A small audio frame classifier, trained from scratch.
Model: 4.58M parameters, mfcc input, arch tdnn, norm batchnorm, activation silu, depths [10], widths [384].
Training: adamw at rate 0.0016, 5400 steps, batches of 512, held-out accuracy 94%.
Data: trained on babble in 24 made-up languages, each with its own sounds, syllables and stress or tones, from a formant synthesiser, 70.8 epochs.
Rows from block 3 of a small audio frame classifier, named by matrix and row number. Each number is 500 + 50 x the weight over its row's rms, rounded and kept within 0 to 999. All counts start at 0. Numbers have three digits each.
Before each channel's rows are labels from the 100 clips, of 14848, where the channel reaches its highest value: "responds to" is what is common among them; "peak on" is the class under the peak. Only what is clearly more common there than usual is listed. The data: babble in 24 made-up languages, each with its own sounds, syllables and stress or tones, from a formant synthesiser. In brackets: how many of the 100.
# conv: pointwise conv (model.blocks.3.conv.weight, 384x384x1), inputs 128-255

responds to: voice: child-like voice (60); /ɔɪ/ (42); clipping (29)
peak on: /ɔɪ/ (34)
conv.71:448516487369480576508445450518449500557516563541377447485454463520535524495431515505506492523488389448438474459541602415472423503463493519482516606546505535369540480510489513490539407482485497588497529516487504562451452533520573572592444490518509555550516449528505551519494568476524508539458535541463508485440483529516504472507516501502548433519518416455611524509461568463505503476390

responds to: voice: deep voice (54); /ɑ̃/ (49); /ts/ (45); /z/ (43)
peak on: /ɑ̃/ (43); /ɛ̃/ (37)
conv.109:546495383535499465549457502443465492482565537476448509500482552482575423576434491622437519529451491459501574555555481462492495495516445482555449424435503478566510513493466602496465451553502421477394523399561518511543487501516491465463587413625425501480551569502550542545562527570506444429571396521548482564480434469418539497517526502485408458489417563596465569471527540550423520512496

responds to: /ɔ̃/ (57); /ɛ/ (54); /d/ (45); /o/ (30)
peak on: /d/ (31)
conv.166:505459476561522492522467637471510474446613491476468506434446440413517468530374490512508463471415452567350489512571555560582552491489539492505534510487453416504494521550505472477440468512429513477445369448443454500531487445499561568467513485508553434504480497479472545452577515462496520492475410489450413502466572453511450453384363532526465560456485508448467546444525484504487622481517

responds to: reverberation (67); /ʊ/ (35); /q/ (32)
peak on: /q/ (29); /ʊ/ (27)
conv.64:431488507560464435549563606541503500473485540472535466450365499486538512546442495439534496484506401507510437539561524433428558475453419504435568499561416514479447522492537487467487548562486588417506469520498557508487468526526516473594506513497584522599475478473469515499517521498510501516463592491532576420435533431454509447522515558519429447517502502511538474501412517480471486485501

responds to: /æ/ (55); /z/ (39)
peak on: /æ/ (31)
conv.346:509528467539451533408437440479532483615467412553526440418528536504489506518510617515445477449462523468440553497559569441453540492476505535502482530478526481482450600478447519392443494517472479431480550393522499489486431536407526378535347439592459420508477570399498438549428552529518474508580574546575575564553549533563543493523521580520509458497516491474533469541410375475515468453493

responds to: /ɑ/ (89); prosody: tones (64); /ts/ (54); voice: low voice (52)
peak on: /ɑ/ (25)
conv.299:577484510469549476552553487476447506498527348497562599431507500533472481420571505506508425544488585475518476541511443455494521530508562490520488376464552485569547514471484536487513446467455525413525482533487417492510500546401424559590506609447538519424462541533447515478512479548433540522444435487521510555478572435490498534554384502532430500528411410526478546502492541521582480480421

responds to: /k/ (60); /ʃ/ (27)
peak on: /k/ (47)
conv.170:495454560581440508515545562455459569518455509547438554490628483473563536484521492514420493510473498523506371552506448517427556567455439487510483539464474568497609502518519465565471583552509522563506535456442497477549615426525418546420592516479328496408479432495448531474451529622517526540441502477535557465489484507556474473428463555469535457575555499441483533543560475488532481529496

responds to: voice: child-like voice (66)
peak on: /k˭/ (27)
conv.160:461462435525362506499408519565505522498494547572474506492405431438488519586425447589504524449522480529473510458462506439549486482472514584528493400445567457575425463579496467411553465477497483427483444404505496477549515466572508480506479443451512559451525484502423536376482478503475444550535469491523530515444527525502467440468492437414491456456446526534531510516542511522436533448433

responds to: /aɪ/ (53)
peak on: /aɪ/ (44)
conv.377:574544501502465445583541545482489497406495424485494505548518492426557410502456568574437430489528545458442454545475485546504585461551473570503514543485549409576470519546527459550438457475516465519435506531454459503552486439525430502501532429434530532544527530459375500516554581419433478566608519520555481535426453460495477435376476500489495458581556538392514478597442516513432454495487

responds to: /ç/ (63); /ɔɪ/ (55); /y/ (54)
peak on: /ɔɪ/ (45)
conv.138:507521580435515547507513549455524557610519499471437447454443547491456427498486416505480492483470482461376461465535416473451460494541572499452517420509522474510496399484452491465531471400460596496542513463500575496411440500533527478544500450458526464407443486452450401475452410434498452515550552487490510495497540508508560536495466449540523539479413461541457485481483495577486516522439

responds to: voice: child-like voice (62); /t˭/ (52); /t/ (35)
peak on: /t˭/ (44)
conv.47:420485498477491548591474594500515518474567424532485483440559476436461476602508512420464571542576384421505452447506468520530491508491427392525407463499532442547534513490456425550488484480468500430454524494592445593562492491489455568522548561461360553549496501522515519450432586500464435520501496456540469422480511501419396438496484402572485560487579458508427508319519520492473573532517

responds to: /ɔɪ/ (44)
peak on: /ɔɪ/ (41)
conv.355:553460455446427462467492448546511510453453540541460466564488479551507498448476419513533589536400513499461529554463362526477498557493492412490528552610510488357503519486410562501498507526503414616471502516523535535479509497476552462515579543465519423396484544532523500504455452465522514457522480488490500531494467441471518522420404532435563521419459544487458528482520486456547525501486

responds to: reverberation (62); /ɔɪ/ (43)
peak on: /ɔɪ/ (40)
conv.245:463583516432527482408505486500510494475449541433429449434449477508469493561539495408490480504509488488514576440556526384477456512445426571484566541522426496452426406476451504483468467497461480520545489477504464625584526427522484392539469521460488495493521437519517560460474507484432474459506552549502448531544458464488500454482483534485438474535423486447530510489510471568527461517502

responds to: /aɪ/ (48)
peak on: /aɪ/ (46)
conv.114:581493501469491489473487429470492483572493572475599511556567534448423556425464480589519547566516442509527529389511517443510468520501466448571491489508519460502484414474517464365421486484407404539443466560513472477453509538477489473583459460477486564523573498532509548488416436542515423544567439483410479447482427532484563419623440472442480500522468505541472528553434555500523628524482

responds to: /ɔ̃/ (69); prosody: stress on first syllables (58); thin (high-pass) (33); /ɔ/ (29)
peak on: /ɔ̃/ (27)
conv.181:471540570481541542443494488442518582480453481520465580502505489493459441484511467554577461472583458386536463467513405518501582458501533369418500460435593419477463595512593466507544566530397535526524478560505440484518483608462575490472546561457423514502431462529513558438452502406501455563524411430479463540496572489502526438497563478525403564386485490514547473484436476463369435505485

responds to: reverberation (82); /aɪ/ (37)
peak on: /aɪ/ (30); /ɔɪ/ (25)
conv.328:489513475544493574460514576557436559513560577499483399526521460456457495550473449480558495443618424460477524506476543570521515479504479509577518484610435540451445422507503385505503503437509450463475584457416393485424481501479569480382510568429550474473499555543537429452438512556430475451492605458422509517556464528524501462504553576550540539481450431572515453464527553520536495470490

responds to: prosody: tones (64); voice: child-like voice (59); /x/ (36); /aɪ/ (28)
peak on: /ɔɪ/ (25)
conv.1:361503467579431431491466533545467490429498468559545591495601458491435489571556494569436444517517452527528483505434487455487526474515480492522555554499475522490461516502422491511491455418542501499499506460534468470430548623470467549519534482505505453531566462387536381533530524458517534449495537459537514560463457553498590393537493467473441444473538516494486587462494442467535520423495

responds to: /k/ (81); prosody: stress on last syllables (58); /u/ (36); /f/ (34)
peak on: /k/ (70)
conv.104:490573504469534511593594491517460604534551465541500459472471443441550345538444480532474430486458445538581436499506545489516515439462453445546504511400535517481487560485547561530419503465507473537521583574510554393539566556378437518534424561500403512572530483506471475480582526503473516488486410518473527543461419442431491484488538405508485536476504510503498454542522443547469452467483

responds to: /æ/ (48); /z/ (47)
peak on: /z/ (34)
conv.338:547473461472478491476456484509477504517475549588431484399548441458462468438548510435477441480466492407528537516406535547440548518359462587505539509546541540392431378439529556535479567568506560514493419496452497451440511495541464404513528432479437602409426429473523541485512470556417521548456456469465477492416551365396520582405462512441519449508601478554527545468526530472467478457481

responds to: /ɔɪ/ (64); voice: deep voice (54); /y/ (42)
peak on: /ɔɪ/ (54)
conv.270:516421470392470550453488478597555486425499472508525538551485434517549401458504449406458494574487559528530462531411563512450542521533587512409507485510571435559477581458445570491487530596526492499454502533460417522473486595551470396478480548509491556542563567428505528541537488529478521555428503497485471568504447418432538504370456416448414531531499554510623494611497479389533541530521

responds to: /y/ (66); prosody: stress on last syllables (45); /v/ (35); /u/ (34)
peak on: /y/ (33)
conv.206:477478426457514478606455447470514588545455570409422427531400547502506552549437482357488513480467487512467370493396518524527533566536552465455447528405467527491500465502429530467530450462423511530480571429478423544531451512556478467495409547570455527494449512512549502462434532544470559535501474558395412510496508486508516511499493408489495596476419445487466527533435371558465482527466

responds to: /k/ (82); prosody: stress on last syllables (52); voice: deep voice (51); /u/ (39)
peak on: /k/ (66)
conv.2:508497555558523429468522475572376598466565500502476547527495443392544564527553385427494388486433544534484479561517531476515508435509526437597420574475396522446498502453533498524451479299456448473453483491507529421552427416576416555489478507458512507532522477582560469509482471569551391460455468496299480423461563474485577513528463452504557571433494526452453562527486583424505516507441

responds to: /tʃ/ (57); clipping (27)
peak on: /tʃ/ (40)
conv.54:481425331571494472457471537543506462439467518457574462469464535525427570600421529569488501541522400499517541527433513486408478506396609495528439619411613447469565536440475508517413549442444580557375497547468483453424484546531490394483366520451519455454469529450540550543553443493486473440496544550438521462563524447522551573428483582517451483538496539480525474533426505526458480491434

responds to: /ç/ (55); /y/ (39); /ɔɪ/ (33)
peak on: /ç/ (29)
conv.324:524451476428599558457538491472495457506517524401459467517475477464435449548555452468480471451504588516483485551511513553400473379484563494483535431530461453498537505364539560531515449433496399556530534470559468523503552440539446536548475471581551608492482532497517470501515499472533560490488511503568509498514541528488500583502499434493532342507432490493535386456551536534488452500430

responds to: /k/ (53); prosody: stress on last syllables (47); white noise (29)
peak on: /k/ (29)
conv.62:569432438489515378441522483515456469615492385500434519434457496515602527514453482448439449540391532485490492421519546467471520429564496423449509462543521460491500529431493471577552547514534532471464465497489495445477569486531408482495483442480504597517553504534557510442412407534575542494474520520539531475508596466545527565502453443405549537527493526449502475561443517528418436560483

responds to: /y/ (58); /ɣ/ (51); /ɔɪ/ (33); /n/ (25)
peak on: /ɣ/ (32)
conv.145:412585490388526465618527491486429423648491499420483499543470420500424487456468516470441540520468508615523406476454479519502488506411439552505512499457533545564425565499497552494496449500573543499533591484415541457503489518530491507537506584500549459499511530420471505507458582476561547433527530496462505469359521479532556440438546505481475532469510569581482502597546517507504455556440

responds to: /tʃ/ (58); /æ/ (53); white noise (39); /ɝ/ (25)
peak on: /tʃ/ (28)
conv.314:493437428484530537538534504590480487483560521472480464465465559432550492509484543463530517567498531471499454481521491496563484469521523519507516518529556428526464588484400498599578543496562446438477481474573480483455542493494512505552497482405511461536489454425505570547452480427443472481504511419520521543506526539586474467496511515528557443500628468501431417424503497487473573537462

responds to: voice: deep voice (68); /æ/ (60); /ç/ (53); /aʊ/ (44)
peak on: /ç/ (36)
conv.150:499418582496564587574515484553500505427495376473522481442380457451533613453497521510558447493497411511512508443414548547498520518441465552579490593490444469511591526470554547538541464490480519504555511621377574491426499475461440566575510455545409485421514470495442444504503523518498526492456493532527508439467496481583462513533412572473448496502472447561418446570532569498522459450515

responds to: /tʃ/ (63); rumble (32)
peak on: /tʃ/ (48)
conv.98:570551447559523547483512500496520564524443527510588546571509534491530543458499503484526532450449422503492546429421501451413477493512464365430571458553573406492483483533465479467521533455444503410464431515467479512502589450431369410486588477480451366538465520478526526504449571541370536478520416549560561544468469433509451570551467514503479549452447409505536463584486458582460500510456

responds to: /ts/ (76)
peak on: /ts/ (59)
conv.182:556442548599603468423473506522450517531528451524374507451409513449457492593499545523514471429532465540485449404459522448423624458449526461459415516467481515584509510498424536548468540471497454591481486516494515480478481504522492526491606487486537537448494523475553451467437486430448470447445493492464467518481525529488436413541480517544458485532456602530532562451549453599478485468484

responds to: /ts/ (63); /ɑ/ (42); clipping (37)
peak on: /ts/ (56); /t˭/ (26)
conv.191:549561482505448487545384478571461476433487600494483523466472498456487467481488486498426502617570504526498527519487495421557475522508546498520459541589516506448543541608499602512557518497543476416437583548461475378552501450486533503536482529503486547432520547579576478452546547519493493519418495489438516496519461479449467458437579433522470493474496480535388571407554371440580421559531

responds to: /ɔɪ/ (31)
peak on: /ɔɪ/ (28)
conv.4:432433444538410463529517403609554607410522491477537524455507547461434475551528538528569561496496505526525416544519534490526437466562533511489476380573512493405478540506544531463583427569560457488425481496532403496543424474447378598526505384537557565567566608582432462504501490529559524566546496491455523563448459564440539550530487568497461476431481459504527465512493484479491486541574

responds to: /ç/ (96); reverberation (68); /ɔɪ/ (45); /y/ (36)
peak on: /ç/ (93)
conv.322:483543523494580550526553536536583553415506590438445498513444509545560465520481506443490516505429520517447497433495544526452625504497426448526491548497481536574462493482510520477539456469441480491523513496422508430508566469485442526424479591454498502438532543495517453538530496533523517505549438536510481505465478468448415456457453540451441489504488415504478480506446478525508470557530

responds to: /k/ (41); clipping (33)
peak on: silence (79)
conv.312:501576443503434433510554480507472521444525538471526508410517434486556417452447480482471414486576474477494506456508440510485449550510504542474492521501470490526456447556404529424476449493453477476510458584519534452464555450442471529497549445473581471487461439544510468400400492454454448438522553508464486566475495548454404488527563586588411523495532552475497443511559547579427473524521

responds to: /æ/ (46)
peak on: /æ/ (33)
conv.48:586520532592499554479411492493521601514491581487499513512427479500473452594483372568534567524495476556541505442497468476442490442577520410567450429461381478583535517477510532412430491535478458514510509435487466433489534516496543459445444520547533483497575527527448532423414536453517505403446484508512522445530407499476504418530528473501503531460497485574542456490507505498564446410448

responds to: /k/ (70); /k˭/ (54); prosody: stress on last syllables (50); /y/ (43)
peak on: /k/ (61); /k˭/ (31)
conv.383:537526465424552418415537557510560503581463491509497490526492486424573458484508505486555560534555453532470551457487524447544542539526488432461498414537465506593547471409495546463539486407477485580372501563496484485592511539445473535540601522565490618464439478509519582550592560426534501424466498592390472468450504519517575532383483405471488468532477546459582546496441489436566498558507

responds to: voice: child-like voice (56); /k/ (48); /u/ (35); /oʊ/ (28)
peak on: /k/ (29)
conv.345:519465419565473532482549476531421483472551410438454472498529362524469479438487466430474450425502479473533454440535479453507529511482396535509447476474543592487502544454474554485418468391430616568490466524535470523590444577478507427409542443520428459554506491542459488401399439507530412458497535520484454440479496424524521480433482473523518552493522482461510453466438504391573476482528

responds to: /ç/ (65); voice: child-like voice (51)
peak on: /ç/ (53)
conv.66:486529552594568553497620494456540492496507502450512477525456487532554549481430469468484426467452488515379448458504540567491387497542482605546459523517456510454434543516490500455433468539512513545440422490531507486549616565519480560426536463482547493468552595561583467493434420564546558509501389429480489517515514510453388525490467501449506505523508440517535534527527530547500504461502

responds to: /k/ (74); reverberation (69); prosody: stress on last syllables (57); /k˭/ (43)
peak on: /k/ (58); /k˭/ (29)
conv.83:428462539517552507530428513559573556478515505530489554562516478551408450461469486509457485445546517509493470496537479413555478463465464528531522512471471466553490419588460495352499444595483545378484535508466515584353536539514542596529442470498488494468534430465528438445467388433541568434563521489469620444532463506519513570541502504569535498477461469482479396460526561504416511488543

responds to: /ɑ/ (49); /ɔɪ/ (41); /ɣ/ (41)
peak on: /ɔɪ/ (38); /ɑ/ (37)
conv.285:508495473477572517406407451476455548541472457553475474554427496440435440475535497502477576447568506505445517453539496470402404548421467510395497458417520479433598461488407529467431513446481499507513486490542529490587378527454521507425528516560504417508404577501389445499549489411489563454485526481511578506447495496477479520349543531541494469492437478550542522399549523510474425434511

responds to: /ɔ̃/ (74); /ə/ (48); /o/ (30); /a/ (30)
peak on: /ɔ̃/ (42)
conv.313:456478597505490474429547453550487443496497426478516499544570508512462419573487452495478450507445481505540474537500553481538561522485534609458595416454554458441558487546563501490534373469316462473484484537477537425446510497498461501518527520474592459489433491487511406559483443542379542603505468463534475518569511500494460472447446507512421516425513419470474533429481531420500482536405

responds to: /e/ (42); clipping (35)
peak on: /e/ (33)
conv.121:531486546502438508469467451541510480415467326546513518602493442498482502568494574469404459481480405537490564447434539481476521473481573520524526447599535431460464446416495542498469490511519433468480515422554511473499528535540424428450510535464580440516349515538443422450493468495518444517449486561538513551401527445560452560514468442516501553465503501577513480553560497545574440570526

responds to: /ɔɪ/ (76); /ç/ (54); voice: deep voice (52); /y/ (43)
peak on: /ɔɪ/ (72)
conv.262:515509497489593521512469488483520503490456445456536500492494496530535412429507479518427466516509488516419517481566516470466519476482528510494485468602548443477453449479487466590466475489475542533477483388407454478515559522579641412463474445496512484490562437569557485520532387530550449486580486475475467549493437445547490514436431541518448478469452488499479522493539502517497631410515

responds to: /ɔɪ/ (77); /y/ (59); /ç/ (51)
peak on: /ɔɪ/ (40)
conv.15:565586456524528605445555562496511518412572454571539492504503507466524504500447494480555422535513501477555436588546339508532480500527475431534418447562425552450450625513471581470520541475541479539527498499505393485522506541482520426528544616524538486445405529388479515458565453534519489471480483547576466438577581498519438513494529498528476476513473516443373492480422384503413444555550

responds to: voice: child-like voice (54); /ɑ/ (51); /ǃ/ (48); /e/ (37)
peak on: /ǃ/ (37)
conv.232:485491463465535573503468436462525492486524471451436590544541427544495449497472578415471497468551500528510495506473467553457478556454550436556488479504519514516451436485478481581564507432486562498451515543469440522547494489471511531529562589520440479482550506434507459595422490477595536572453515503428497523456549583565454556513514447439509465487507512533455539361414507511611509504480

responds to: /y/ (69); /k˭/ (48)
peak on: /k˭/ (28)
conv.261:432415465443384458478465425530539487456448514497411508530517474445524469515494362542542523441456560538489490545419454459559476530552512540494551507476564511372503425465534458497552484487530519431522506434498530464556573483502474384517484493471469503519505405529542446503449409634521575580464441428506584454530434489434481509557537491459520433589531526520531459483427487548556454517498

responds to: voice: deep voice (54); /ɛ/ (38); mains hum (35); clipping (30)
peak on: /d/ (29)
conv.304:485497471381445566545539458480436473463414556460497547436443503498542548544486477462491503505482539455545591505505537491532450492493416470568488493517447490554467452559469499556569441525545510458534556511470533537544459504507453510435508444464442563520465530502368523514430488478487521502428433520524459484472456526365394502503532472468425444400507509576504540584423486439454497502556

responds to: /ç/ (53); /ɔɪ/ (43); pink noise (35)
peak on: /ɔɪ/ (30)
conv.289:500494491542492495514434312563565512515555488563519489518559619482420537568525497560544528573426551485521522395397514545585488518411503583472532491495468511460454457464561505487489523562437489469540540428513537447535486479555443555467423514519407503472408442452490557515533572413475453404499512504497473507560455502422462507486509480569510440466472385497499571401533513526556503527443

responds to: voice: child-like voice (53)
peak on: /aʊ/ (28); /ɑ/ (26)
conv.60:478508362385498518427535513490552492523458586530455491509513579498374572466442531566487389516472404467600472596534519475454526397483466545403578597453483497433452546560398494497527473577548503490545613448606488407462568447479474431495455533444536494448486525554520485430454523407425505504524485511513472490538557497528484542503519521474563555536492412551471501467468471443547488512481

responds to: /ɑ/ (72); /u/ (55); /t/ (41); /j/ (39)
peak on: /ɑ/ (62)
conv.17:561511540428364500457538500487538531535478464520483427546517445559561557567500507408521509523574557544526500547511527486548533511436513457455461407507481542535569540504589555526489591485488395474574565433512543536541446533517434491600616451533507485465509540459479459456512542469454524496486524451512516533584480560475494619429528442452502418351553448523472565509548461465511459431514

responds to: prosody: tones (59); voice: child-like voice (52); /ɔɪ/ (43); /v/ (38)
peak on: /ɔɪ/ (39)
conv.85:499453500485459455507548430508514599452531511441469474531513423448397420515555515590418504479419505547510525595509490428506604454464461531526515460522389509479486472446460462543557440525492428365488513503515537527424566495506509420551577517476498453529540484496409457406493611495538567433519490438569469458493504486492562519439463313545545557454440468484485483442500481474495498533559

responds to: /oʊ/ (46); /u/ (34); /ɣ/ (32)
peak on: /oʊ/ (26)
conv.250:480460453551432432506518527547412455485402472486497508449567396489492450446516497511473535415547400534485513554450454487517528552443555474451480507544508483478405501565553512496473594521393571537575584544499541346427495453482509503553442574602425502463438563478430426507549458480514535544543512531541403488502470527528512514394474435519498454539497507500504410505562477492458507483503

responds to: /ts/ (51); /x/ (46); thin (high-pass) (30)
peak on: /ts/ (43)
conv.214:484533529563599456493457362484461509476467467514526409524456614530515477461530496499426514464585465483478462421501443538469468430448500401577490538550422527468435443453507398549526467506515556519477477508452516551561449517555487463605517437574503535457512449457489462559507565466497563526428547456620410410555475471481455525536547504549498499408425627579514583400455508574518499477454

responds to: /ts/ (54); /z/ (36); clipping (33); /e/ (33)
peak on: /ts/ (42)
conv.349:509575484449540439522548505552425478532490471442455451517433545546447497491438457416376519475494585542436503436515499417519567510584415517474458555494553459629459497493526542548519427460584479407437554634416515597538485420438547520461435510497516527513499559560496552444513494534423477473552488553490345432478445473469452491479587446495596534425522508520422489536502412441538520464486

responds to: /e/ (73); /aɪ/ (49); /k/ (48); /s/ (32)
peak on: /aɪ/ (40); /e/ (30)
conv.93:497543558514540468460520499531446465469551478553465518507577552493460511469489428504453502555616505461506510481501448427520540460455522389533433448478472521515441467417489550524513408449583508472445523467403451535497522334446460448473559531522441469554536456520540497497508436436492516502566409529476483604322613563573574509517567384488565471429410467524567566550446443527501453520587

responds to: /oʊ/ (51); /ɣ/ (46); /u/ (40); /h/ (33)
peak on: /ɣ/ (35)
conv.175:510468470460424465598606437564439515438468446475510471422494537521439546590511502503514569517549491414453569538446560496509453484502457523499476632566563559521502571516490466514543568451547514484453537369435537459382468492479518428542508485537446459568586524471484471433547455582545485530529467496483506528528509471582450520504506518532482500423514523517490585506536558511526522489534

responds to: /u/ (59); /x/ (58); prosody: stress on last syllables (57); /oʊ/ (31)
peak on: /u/ (25)
conv.156:454520587536493431506492592548534462509531435424521491521494509391563530453511552550598438475510527548496498529555479466478517515584506485541499410431450525541404434521503565507407490504459528465437569434474482499460531506415515531456485455536516476452479451469550391515513522437548501563406460508493554609471505604578520451540447455522480488472500478515523525515479448511495487500461

responds to: /tʃ/ (82); reverberation (79); /æ/ (53)
peak on: /tʃ/ (75)
conv.115:538466520471506565479392505485450429477499425525532525584495551481528489529507544518538551573469500447475501538440563441529508497578556482443518382498534515379533441374472508576519512471483416534516438501541426482545474472390441533483510412493437465636496405511602544534573569548552480531513448472432477461559525491550523495477436509593515425541420444509586456409498560417529450536430

responds to: /æ/ (86); /ɨ/ (29)
peak on: /æ/ (54)
conv.50:495528522517488484533584466611446559442434456465456419460416409608453550494559488456560539372453532463487538454459456422454494492525421465359441537546483483490495429548470437545479462543581475474465515564503393533573530545475398545440551483513425580478505568506462549431478495575510379478404519518529498567492473417499571452543506543537528548413457492459487597506468490446386504439464

responds to: /ts/ (46); /u/ (37); /ŋ/ (31)
peak on: /ts/ (42)
conv.94:542470487488522492555553409484509510535512503514436562540452374432503468476526540442445413401529513468449486444370522546420585481501549504436512460425527514379484480560549475567539437481531478467542483624490500461566517360459475478483467402495481548497462481562597471557451560493453519492529459575421410440471460467495524511457461509496489553541491566504464474507584550436579488510457

responds to: /ɑ/ (90); prosody: no stress (59); /ɣ/ (34)
peak on: /ɑ/ (76)
conv.333:532587521566653387499474448440506525589484510539521557561495508524499472513515522557568473451524594457472550548522505524520474536445415503459480460476368538516530520514485517431584459424513505532469402461501442393460520481353552477535426560555480478511450513547474485490428459424482548520471449521603425497484465503561477513477440428490530487425482554528595533511551435537497421458526

responds to: /u/ (45); clipping (37)
peak on: /u/ (29)
conv.233:476533459526503445477536461581496522499548577572521513477381403508471490587467562496460490475481491486440607454542416454496477473472450495556545493552587433475556497496459543545583403413490525525520562505569497478507434480467481549505426458489485520439491515467582446414516508466529441578512456512492507455551501472472453440466377531468477532488593463562491544472535421553450457524470

responds to: /ɔɪ/ (43)
peak on: /ɔɪ/ (35)
conv.301:405462535490473510553534405581564531567562465516558511505566548533537565536545521516500438492543491450536538503484541450505554506537532480504449453475465588487580467452506529568472479411488535508414381444481441510385615416487495442534527501628506533470499579505539484564407539507493479472554521539406511510445583520404531571518509606573503548475408426454555500457525524490512497487413

responds to: /ts/ (88); pink noise (50); white noise (29); /ð/ (28)
peak on: /ts/ (84)
conv.329:512511495564484480494413507226485556422502478486527517454465546502541490496441432491456539459435505447530476518535437446642500497554449493552479477460506480492448535470498540527450494501499532505485459435461571489465498443490529570485427498436457500502478535580521579528500583618526461372497544510451454571467474462293540377494475488494535475536503512424566552457462506496554500629473

responds to: /tʃ/ (57); white noise (31)
peak on: /tʃ/ (30)
conv.171:534539586497495480471442535535541550485505552526435440433510555543539600485435433482510438506519427506480547532418465580512483469503478463526541427555438467478457532570547476477509504484480539448585565349522593432491466520583468542545512553552484545467417505525420474519562568499482461500530501548466518499492556490470562466540575568462537556499413526519544473461478511436441531611501

responds to: /ɑ/ (36)
peak on: /ɑ/ (34)
conv.306:531532460498527571417367460490526503531526445516500507457506546507532560428554522548497490575508473478504531494502504506403506514524453466470478510511476528589544591504376455527493508476509485497501493493533386495491408389415500536452477503567559438570488553488568520487487528481559476453459477515388464551492468464484423496519590445494571465519442475499500573575564466485469432465503